Rows from block 6 of the encoder of a small masked spectrogram model, named by matrix and row number. Rows with one number belong to one neuron. Each number is 128 + 24 x the weight over its row's rms, rounded and kept within 0 to 255. All counts start at 0. Numbers have three digits each.
Before each neuron's rows are labels from the 100 clips, of 14976, where the neuron reaches its highest value: "strongest on" is what is common among them. Only what is clearly more common there than usual is listed. The data: synthetic speech, music and everyday sounds put through simulated rooms and audio effects.
# fc1: MLP up (encoder.blocks.6.mlp.fc1.weight, 960x160), inputs 80-159
# fc2: MLP down (encoder.blocks.6.mlp.fc2.weight, 160x960, transposed), outputs 80-159

strongest on: dry
fc1.609:168130108132155136079172129169151098113123141154169153117118104135126133145112156161113137131110158090118137125125128133110159156094099099116157113163150107178148119103109115126106142121107167108154127147148103159099146150165133119145113103
fc2.609:135131166140107117142095124088159095131134129130113121136121124161113099103103186107132100113146098096110162141139160119179104122153115137132121148171145175110085162154096147110117121113126134117158116119123111114164097126080095104111148087

strongest on: dropouts
fc1.481:133131126144141119148148112119181117126094142135109116127128073117091089144137161126098183142111144157115179111132122158176139151148102127137107150100147142139172166162118094133148128168135113149132105120144094105139146148116138074117145143
fc2.481:152131130107152124104120136104086109121117126135121113131154133135083146137132092125152118110109105137115107113173140143109144121153139127073179143111123107111147124104136118109115135113091165126135147115156110143118095146130155159186095118

strongest on: drums
fc1.533:119125102127116127149123154129118107148159098111111148130127160127155146099160145114133132162127115153107098102121161124110104135118129150149102132163163141136115125115121148082124121152105106163151117096153159132141130088115159129140148135
fc2.533:137173149087103102106140129105149075134151159169156129111146160185204130140103122085125144141161148131125138117110081144119118115120126138128121113093108147161122146076184143141135139098132143100154133144116109134106126151152118123124118140

strongest on: dry; drums
fc1.426:100117131138132144113134082128141148133126157092126123178118132127140093115124156111141178068103137110099119116133138143068188144131143106121109121071102082130137136174128113156149107088129104148157086113135089116117094154159147126131142143
fc2.426:117120182170106134123127102136120149120117142121107170128109109129140151140149134125118108138114088094162124144151110133160157124105126159118089115154098133114124131086097147150131066123118116138131135103144127154129207131105155168102150149

strongest on: drums; dry
fc1.351:113122089104150141101134143081147124135133123160108104147117156125145123134155125162121174133136156102119118155137128107123120109142117123150129115138108111104086146061159139153196119128150150127149093119144135140125141114114138139123155097
fc2.351:110126145122162082152121144154137150131106125147105146130157108113129131142173141175114138107121114115138124163108132153088092120126118133094132106092168127126152119137152103093104106118141112159129124092114136156132177155120119135172110146

strongest on: dropouts
fc1.554:151134104158138096169142101121139153131100105114113112157127178116127153127120120082110120156103146101157108124126120103115105153112108108139100155126129122129143137107131100140149092107113116090146133118159148129142115111130184153123106142
fc2.554:112094125088116107150095130109146102182161100096135135139125141187144101092108110117102116128119122105134158128089157126109129094157150117126131141126118114118168130183117092130093187119129112090153148126137080124114170121120151142084117138

strongest on: band
fc1.40:107114121147143117127159137142128115115095155157109103146105103127135070112109103107089154124111111152124123127169119139107160121110103199137142165115124145160087122118163136141174135100104121100172101137151167151138095109108091141157135152
fc2.40:128133086165114104137135139139116184087104125135123127117162153123091161106136126080160126167090110147109151148104158140098148134187151113095077109156146113135182126140096109126147154101131142118109101103124110108129154140157130116108111126

strongest on: drums; number of effects: 0
fc1.712:119131093126138178121137099103095130120138086145131136155145122129126114098151131111131121172148121129107163112137198150113088168123152129146122101143115135125136138096114144114144131128102092133115091125132116185160179108118144113117182156
fc2.712:129163119146126135092090082176110090116144102138174150117147120139142133153113130124119128107137104152140122137145143160136141148104154079159130113100124141159136119130077139111153121116192159123141102149124098100153111116126097131152142086

strongest on: dry; drums
fc1.666:152136115151100109161103148124122138144112132122175137157148119133113167097095163105149134148122081100120124119170161124137121115135166094099116086128096143100119172157130094146125123140093148149111131145132106134146110127101096111144166083
fc2.666:169119142147091095098086090156129111128136149106128059126091116106105054160078157199107121102117164096134134117142104139104112128137124133109113158180117112097140159199125123152154144145124114124128135113115130135131141146119138138125140165

strongest on: drums; dry
fc1.557:128145095158144168127093104079135153128094176135074142109172108114111162106156136148154121142122142102102131153130123124152100161102081140162138127156136151081112114185143129148108131111119122117111123144159118122092152126137155095156122161
fc2.557:126146130119140124109127086132145107165157132136133152114160145129143140164156092117169117095154115142094191098121136108132155139113122161119142159063150137130121149104115131132090182109131129079116145059105127143107122110115122123148145103

strongest on: bit reduction; speech; reverberation time: dry
fc1.652:144163114138111144135119177146127110136087115125111170093096136132135140092112118119093120103126120139133114144133107104180188141120164086135105136122136066116110128161151137122131120070174158166117102134155124196160110101113119125127137103
fc2.652:074175155151111177131163103107167180118150161100141157130101115100112130158123146151079144121141124113135131134132150142132149151120112136144077112092081170153139128064126111102150111116118115140113143153108118160186140144146129089094124141

strongest on: drums; reversed; dry
fc1.201:144116163137137099145119181101127135138095177167130106158109170138106145050118116108098122160127135089141150161124152130127125125090192125121162120130066148106121120086136081135147126119124153102145096144131104093098086137122172123125137119
fc2.201:126150143120109112133144141175112088149141106148127156083116116164109141110149133131142093184125149106171137128126102148097126130135152169129111093127137179097144099144118117110150116112126147146138150163118088148085128145177085108158122146

strongest on: drums
fc1.695:111167124117108154106120113115109132115121115121111120119117098125159140138141114080148163087095153119160148111128115086127130141110109102117163133112160144106145143111097151149094083142167126117120126153123104087155127143090156145145139186
fc2.695:140134117164160141142127136115153092153152138121136110138111134147156123113123117131124137142113114085108175087151151107110132139148116118135145120151111138143146139055092102188088115116121113108104137084128150108140142101137148150150128142

strongest on: drums; dry
fc1.417:106137088145138157130119144139133121116110092085091089125110096189116091113125141145115146126133127104180117140141138117109137145101118143113152147104133121104140083144183126173141129094086118161131117149121145079099097100139109134149124133
fc2.417:176122158121128116174197124062121144094107164129143121143120125111121126145128116096138140111164142116105156091137142127107127134117109086105127100137120162160117127103088131106129141177113140153121164128085099159139164145073111148134126084

strongest on: dry; dropouts
fc1.145:132133107132095154134122116110081109119135102155132112142129120122163120100129101138148129152121123148099106137171150112169102125140140121149102181155107136183179137113132172141151104125096170071095078093192104119063103132151121108139125132
fc2.145:117131114052157097148143130115106111120126112109117115116117086139086096153151159120130113098081108087106117124162130129099120108152112090130131126113143125131144140172103138147135183102131138132161155137126139152097074119133104133112140141

strongest on: dry; number of effects: 0
fc1.412:170150122156172164099148106137134150125120095144079128121147091142147156106176099132120115104122123146117113127143137156174148135117141141153114111143129106080194147134151139122137084102120119142145146153124125140103084104120159159139134126
fc2.412:116142140156174173129125121095068121106111125111101128166102123153134136159130111129175107126121130098141126066154084154144150128183144140139147129115158094120109142124134144191139114114130108092157141148136096160106139112118120110156107126

strongest on: band; reversed
fc1.398:134107124161129125089177128144101099131123137109175110104135165185108134128187144111133066129133119163103151095116123149121173132134116147119157139108138123145132126153107102132153132108085080124104186117119157174161098105142131115120141101
fc2.398:100117159110111166167148112120098146129132178077104133140139113150110138137109136117150165149164127140171114102139113105120104098104060146157082137131088078141105113120109112115150133134142128134123176109100141136103168106122098109127129087

strongest on: dry
fc1.183:115170115137116152123163154135121159119108141112109105154116097108121153108144138096087093135124154120138170060096143092101096122111159162151148158107123165148109130123128115134133128168145138141119147143150167109153143088139091092162157114
fc2.183:123044176153175134108139160118119119138096159148089122139133134120085163089120135156126112131144132121083099168103131120113085159125122163130123163133114141097106142118145156109152127102140091106109133139136098140109159124123149109110137078

strongest on: speech; dry
fc1.39:089126141127118149141164142095164103158132111107113183114127139140112096131148148121139147109076127121135120112138128143145131148148162113099102157121083147094129130166113126099134103115139094126113121130146123112090198117100170129139136112
fc2.39:140184156122125103159132124120192106134106110151141155150123124100118116164145114141103099132121122115106132138124101122158128148135107122121169157158155116165174152106099112141079146141120130120147137103132109138128137157138140125101123061

strongest on: dry
fc1.176:133182130121136102129105163144208110130117132127101084151136078127107106129140137150118135094123122180133170144123137129172125135108146144126108127139145178112130177152141109119131128156154102164140142138128123132117121147097134118117143164
fc2.176:142101175153143128185124103127119142109112143122140165165106128126142135138126149121105105156135152143123123133157128144120119110131104138136126062085145125156098109058094128127109120100117147115123108120147115160142106153143154107205136139

strongest on: dropouts; dry
fc1.348:092158135130087105096113099127114126121117124163153122129087116143127101143135175128114159119110149121126134120150139136138134126110126113183149133098139085178162151121104105116101103131135152177154102155157107132141150131128139104137137098
fc2.348:165142169110109106151144157102170112137140112136090116127179091128107109089130149122153171102100106106124129152114142132124121111125131136174143097190133101107145160143118101137159094137159109159124143134107117096088134091123143147142107096

strongest on: dry
fc1.391:174174136085130144130140108124126150116119180134161096136149176131150122133119154135107094103143091106136175118104115102104153134137159142153137111108132152143139120094110138124146128145130130090155105093175159145119098101080078130128147149
fc2.391:174137123117113101140083102139129153184120093124134145074127142120120135090121105164107122133132134129133115157134123123149133139116151107087123104126112134078107152171105125153131156161148133128160171142109114111095102152144103112131116151

strongest on: everyday sound
fc1.293:147105145128132167060164086109190137147111142114150180123106117095106166140112124136180084131129145129115101099121148149146112153131113126122125146130136160132154125143077148114138105157132150124112159136076137116107083084166128129106116110
fc2.293:099156156123116173109152126121158122143125162124162139145123119118072146151116125092113124157128148107134105180120145165166151102120119158142112108149117168111109164127115105122111117112106131144122093148140106105104177130144145108099172095

strongest on: dropouts; everyday sound; reverberation time: dry
fc1.338:139162138112109126112089130086142099167107147106115172115185116112125155170130169129169107128116121104157075150120115122120141145137099114085109118105100116147153190155111129147109152110127117119121123121119117129106157121103125111122095155
fc2.338:142134144123139117126116137166142156131077154180175129092117122104163143145131085136151123152159089124133157129140110132112127118096116107151102144140105113139124129137133149145127107139106112163136145173125151098146121109148153117128086127

strongest on: dry; everyday sound
fc1.763:136153084132101097154129135142145110142138154116092144064091160124106086121167155081135081127114184116155076163126134107105165115165157143128128149141114080115130138135145116138089116158133141120148160162118127127127127149124124129094149135
fc2.763:093101115091145123100134090128090120112143119114150121119119120110131118079079100141112179113104151121116125155121152067150129144125116126128183161172114131118163116167173133120145138135133083198107139105143128142087179198128120167124117119

strongest on: dry; dropouts
fc1.89:156133117112120173106117133103132193125101161122108140116138107095136110134117140128146140105090088161124108095131155164171118129121170120092121141130096130129170095132131115188144133166142142145100122148155128117105115145144089141110098180
fc2.89:095112143117114153118088147149131131147110149133130125087124138147118143136122095105112122083091128092132136135125100143139120130164125118134134096110165143126159157114140122162122080124154153103154129141135151128134107106099163115128144116

strongest on: drums
fc1.635:176148145151113133099140096093110116179112139109114115166116109156151144153100155167127075161111116088132153108135134146117108150104076120124112113142148140125089113119141121154122147140143127161113126155147147167130114101154144137144107139
fc2.635:124110156129153140152118144150135088123096132136121109136095184177127075147144174148094175099144131126135169108096107110148160114186124121141130132113134167162163115109147102125126116120115117127140152098101169108106124147100140096136109167

strongest on: bit reduction; wah
fc1.248:168097126121165132149127115094107185116151124118107137129096170125129144139081160146100151130133112105127098183116135141163125138137145122116109111128099122113129148149138101175150131085118165183158126135135128145114095128143145105138111095
fc2.248:124080144118118125114130128130135155110130126124145151087115127122117136160152152112177147164096103126151108142161109113116125140120119112140143139119158133134144188124126150094121092096094115163141162103115134162119139151121146094105159117

strongest on: dropouts
fc1.607:131135135097121154084156139169177133102136148136151149098117167160145182149166174148117138104090173130113146102134121152132079121116143134116137149129121120136114074116159133132157120145145164130111084113152096164121124129137132107115110130
fc2.607:093104155120143138142179165160151111146141136126117165141125158089109127129135133162097113095121119130080163122128113121122113146174154124132093122151118057150097167162175156074127133135112089104114129153093174136109097125132106171079133148

strongest on: dry
fc1.97:138125132166107109134110096146126104135142126143138167120136161157173126092122110118086184125110137150137105110136140104133120082150137111145125109115105110147126137166128142139171171105133111133132123132119135170113155104125126114097118109
fc2.97:110107132130117136122138127117098136146109142118126095150130073096167117153140075134162137137126138132114116136127149090098148121098170118118135094098126115088135134199104104118143132102117125106186120106142128088121096134104118147127105149

strongest on: drums
fc1.104:074137102131121120130139070160107112122131115125139128170139109148160116149084146195139126127137102131174136144128131134133140117139122142079150102092136096089141064155134101126146134145137148149118078183125112128113140110148126110162122100
fc2.104:121127095093097126144134173124143152100121125132134150123159165113161109111143095063143137127118195120100138122102077093116122113141111077152083120096091138178126122107096136114109129166101127118105169132109137116138114111106148111106173101

strongest on: dropouts; distortion; dry
fc1.523:138120169162101135148127113116128122064110144080133129126156109105122141135111079149098126142115151189120128149112078150115097106077143141111138122118138129122145096114162145129144108172137121121131100179064098092147167139125162122125152175
fc2.523:132149127188145113114147100160114163172108122133122139113106161121150131132126136122093137092108130124141120084163133130130103145148106131125160106083129149127153143093129141147108092136115122106112112115152137086147122099127107152130133094

strongest on: drums; dry
fc1.406:150134115159164128115149139115105157127123149095090109131110134141101113083111152140108163132157089125129102141132115103086124149127168118087150132126107124146111093087136124106179097096134121149135078115143107135132138129119105107144086135
fc2.406:137150097111142130126146114077113104151089178102147102142138135092123108156150100140167124092129108120100148120139078152141136120127140105126161137124173163129108166147086113138137113197093125115111122136133145103136135136160128137131136102

strongest on: dropouts
fc1.384:118168169156135140096110126105135128099097191120048136152161073103123160113131132112141134125102150159171119172133099158106142125154135150108114135121162123142091128146134167096123141103114180121126172158111146171149154118150131147158097118
fc2.384:181128126148141068113147142156141111086155149151161149098096159113142085125123114138084082099164094129071102135186126134116122138118163123101131091115095128147133134144163125133121170132149086156136137154140122146125125134087095125104130136

strongest on: dropouts; number of effects: 3 or more
fc1.644:138120147125156124125100131129139164115160147117111161112108094116107148098126145117119148149104123134120104101165102144167162142118170118077105145096116143099147120146192137151104154102156132131118138138133150103146100127170116120112120135
fc2.644:119148086137118144131120116156135097133108118102115127123112151152124135078135149146123109118100097163133115151127148120122109135123105152107161175116150169117156093147097185109129113136168124104080123119123119139128108126138117112121158135

strongest on: speech; bit reduction
fc1.542:146108127112095149122136123107126091136131123133169147131095179109111133097116121155178172089103124142105090127134143107123157109136117178147127142126102088126147167160117145144134177077158109158154116121115159178155156120124108125114120132
fc2.542:145141131121123169140115115097156167134086125074132119109123173097089150088102110129110110182140158101146133139108119164123130141101087154163130112146127112109139105095133125109130131118139139129150170159119208149105120125112121101103124131

strongest on: drums
fc1.516:166150070156166118123101130137190114128131111121140104123089121119133128094109098143148144097122104105149120133101173167143102107145147159130123107160114121114115114137184147127141145133132154168130115127141112100149129072092142094188131108
fc2.516:140137141101128092063141127116114125106127154153111132140160122118113096175148072116135122108145169130104131085113094119212146101132141124130119095111149121198129141108129111087087165136124108102059148102154155120139128123154133137106141133

strongest on: dry; dropouts
fc1.571:117146124136129139120136100097126097154140097095139101116120151161080111146200166166127140142122115125093128075144121137099091138157089089144126130125151142157117130172112104145152142105112095105115115129115133127146101081167097126147126145
fc2.571:159131124179096117088112155121117134097113132182133123143128130106131147135133163140140117178126124124107180115143147142136118140157069091114082141122133111138114132146117159133099128103116094184105170118065100181131135108142130104122093133

strongest on: drums; long reverberation; reverberation time: 1.2 to 2.4 s
fc1.88:134154116122125100121114131131125139121146092124115095161128107139106151126128098151120113125142106094168192121108099174137116139157139143165140165142133128138166106146140145133130124109147126146141160137146119098154075092132170137137109096
fc2.88:122157089103164150109136142114142125171087123125122103096131094098126124106161118147132144154099167141162151161147160089124119109116097125141100113101170105132126114129113130145143138143144071131148150134128133133064112156133096105144123156

strongest on: band; dry
fc1.702:112134134134146146100152148142114138152172141147113090156111127147119132137099129145129158063103099100124091101095076163128114114130139152111109116126161172121160104095116128070151148113117140124136143152138120166145087111145145164149096154
fc2.702:134105114146109119152139117147135127136144128107131122131114159137097152149100132097139142141133122141108113092138132141082146123155156124168117119088155075124118137149146146112119100143094136140112153133189114168130125145144128107125112129

strongest on: drums; dry
fc1.370:143137111141094119145103112109137133154101136122121111105122132155112111104120099130192121153133144082138155120094115154123130131107134134155122097170087115108152143162132076172139140085153175123146178065116143097125122084102130107130111169
fc2.370:133140125117113147136150121132141130133099126180076076152114144120086117117121156131123101144140130122165141170149147127139093145116098148153141125160089128112121154132087106137082104141137128160155148170137113084115134161117103124122107105

strongest on: drums; dry
fc1.730:132178115154123147124099154116146092158076107113107093136163137164179118106141130166160145122098100148120152164109131087154139099145121131144120139111063089147157145121153101129133110105163130109142111126135137121144097149131117110148127161
fc2.730:119089128094106109140125156157153088162192109118188150131124092121140083078111150137109125117132134134123125152135119109155158139117163100151121121121158140140067134111172175106098133117125126127110136145102158114113128126128126139106098106

strongest on: dry; dropouts
fc1.67:162173177133110164137149079128107126174131159109116119112124148115115131141111119128163124153120135135144110113132096105138102105139117146139111101109133099114108163123151117172121129152122129164145117100116111142142090157124126093123133101
fc2.67:160130143078115112093119109177107124150147147142154093111114138135117094084116174117120191112117118142105103079085107115116165155100119159132114137136119128122115097136122143114138153160113182142172134102129173173108160102143152129135125135

strongest on: everyday sound
fc1.302:157134084122119112149129145100100149096127171118123136121143187109124128126121114110137145124093115151126118115074109110108138103119132128128115110110120120106167119112106155161103135135100120122119144146148140119143116120108202150119146151
fc2.302:119170149124171141146123106131095121107133094124143098133114126161108100130092143137144148141138163122132110116128152142129138157175104108133141079151122119091135119093116118121091144144135143105095126101137142144127127186131118127117114125

strongest on: drums
fc1.629:151115152130110127157122078106111161110117138121155130098125119095101129114111137103092123110145130120146136102149116205123131136121127123104141126134088123142121090157156105129184145086127117149197156137149134125200079120103120145112141121
fc2.629:134146128124134120128087159142125098199101151109139168096137110130151132109137120115182128090122116121095149126118122167107091112102135189135130142121175114131166116111113150119159139125077169090197126124143085141131144092132136148148101154

strongest on: speech; dropouts
fc1.44:102060115121130162116134117094143144122139163130107148137130121124164153143134137091093146089115124127128133105127185113172145139146132135165112136131140140161112138142082111127108117126158140081113093107161155141122168081089151102114094102
fc2.44:158150083139122112107102153148146097131135145091149125138079133097116116133159135100168119137115129139141121111129113159134130122102118191125128128111083138126116117125090124132160115181111185117124102107125129099123119172122196148126167143

strongest on: dry
fc1.579:147134147139116122146123149121091153096099122084152133132153142127052101132102115086120140142099130156132166151118122124103134096148115120111142112159109128108123157121085124118159152115144132147144178092159118179173127134100095167146119134
fc2.579:114133151147140090131130115144105137091120131114103066113095124148192131087127134091144041137088109116136132177156104109128108137115170128156098125140159124162151110077179147117128148161132149096152076137166110140121125148132118157120110145

strongest on: dry; everyday sound
fc1.200:166145137118095121109143146149155114156116136131105141150179140177126112066091167145106110158133133130099106116097140113134153127110135153079130138129111072132074085153148112123103122173123098150173093128138117139127130152139151144109148129
fc2.200:137130118142192138140148139119122102092109111112152137132157125108140123167117113104150138088137145129118123112079168126140131093140167151126153187115177160142124115121110133109154131105148091101116159078110117117103146098159132125142144082

strongest on: band; telephone band
fc1.494:131107123124154117088160190109087114107144121122128136141134126112133123099144141163133118115121135138127123156115125103133169124163117142112124105135182107157106125145132165153138133152156155150158135153124117075136122140106146163123109167
fc2.494:158119125154092139140089095179149099154182096118131115153094139142119101159161139110144109097099096120126129133118157133125103131114129118157116113136126159116192156140169113133148165152122128121082136119116124172120117145115120124117102150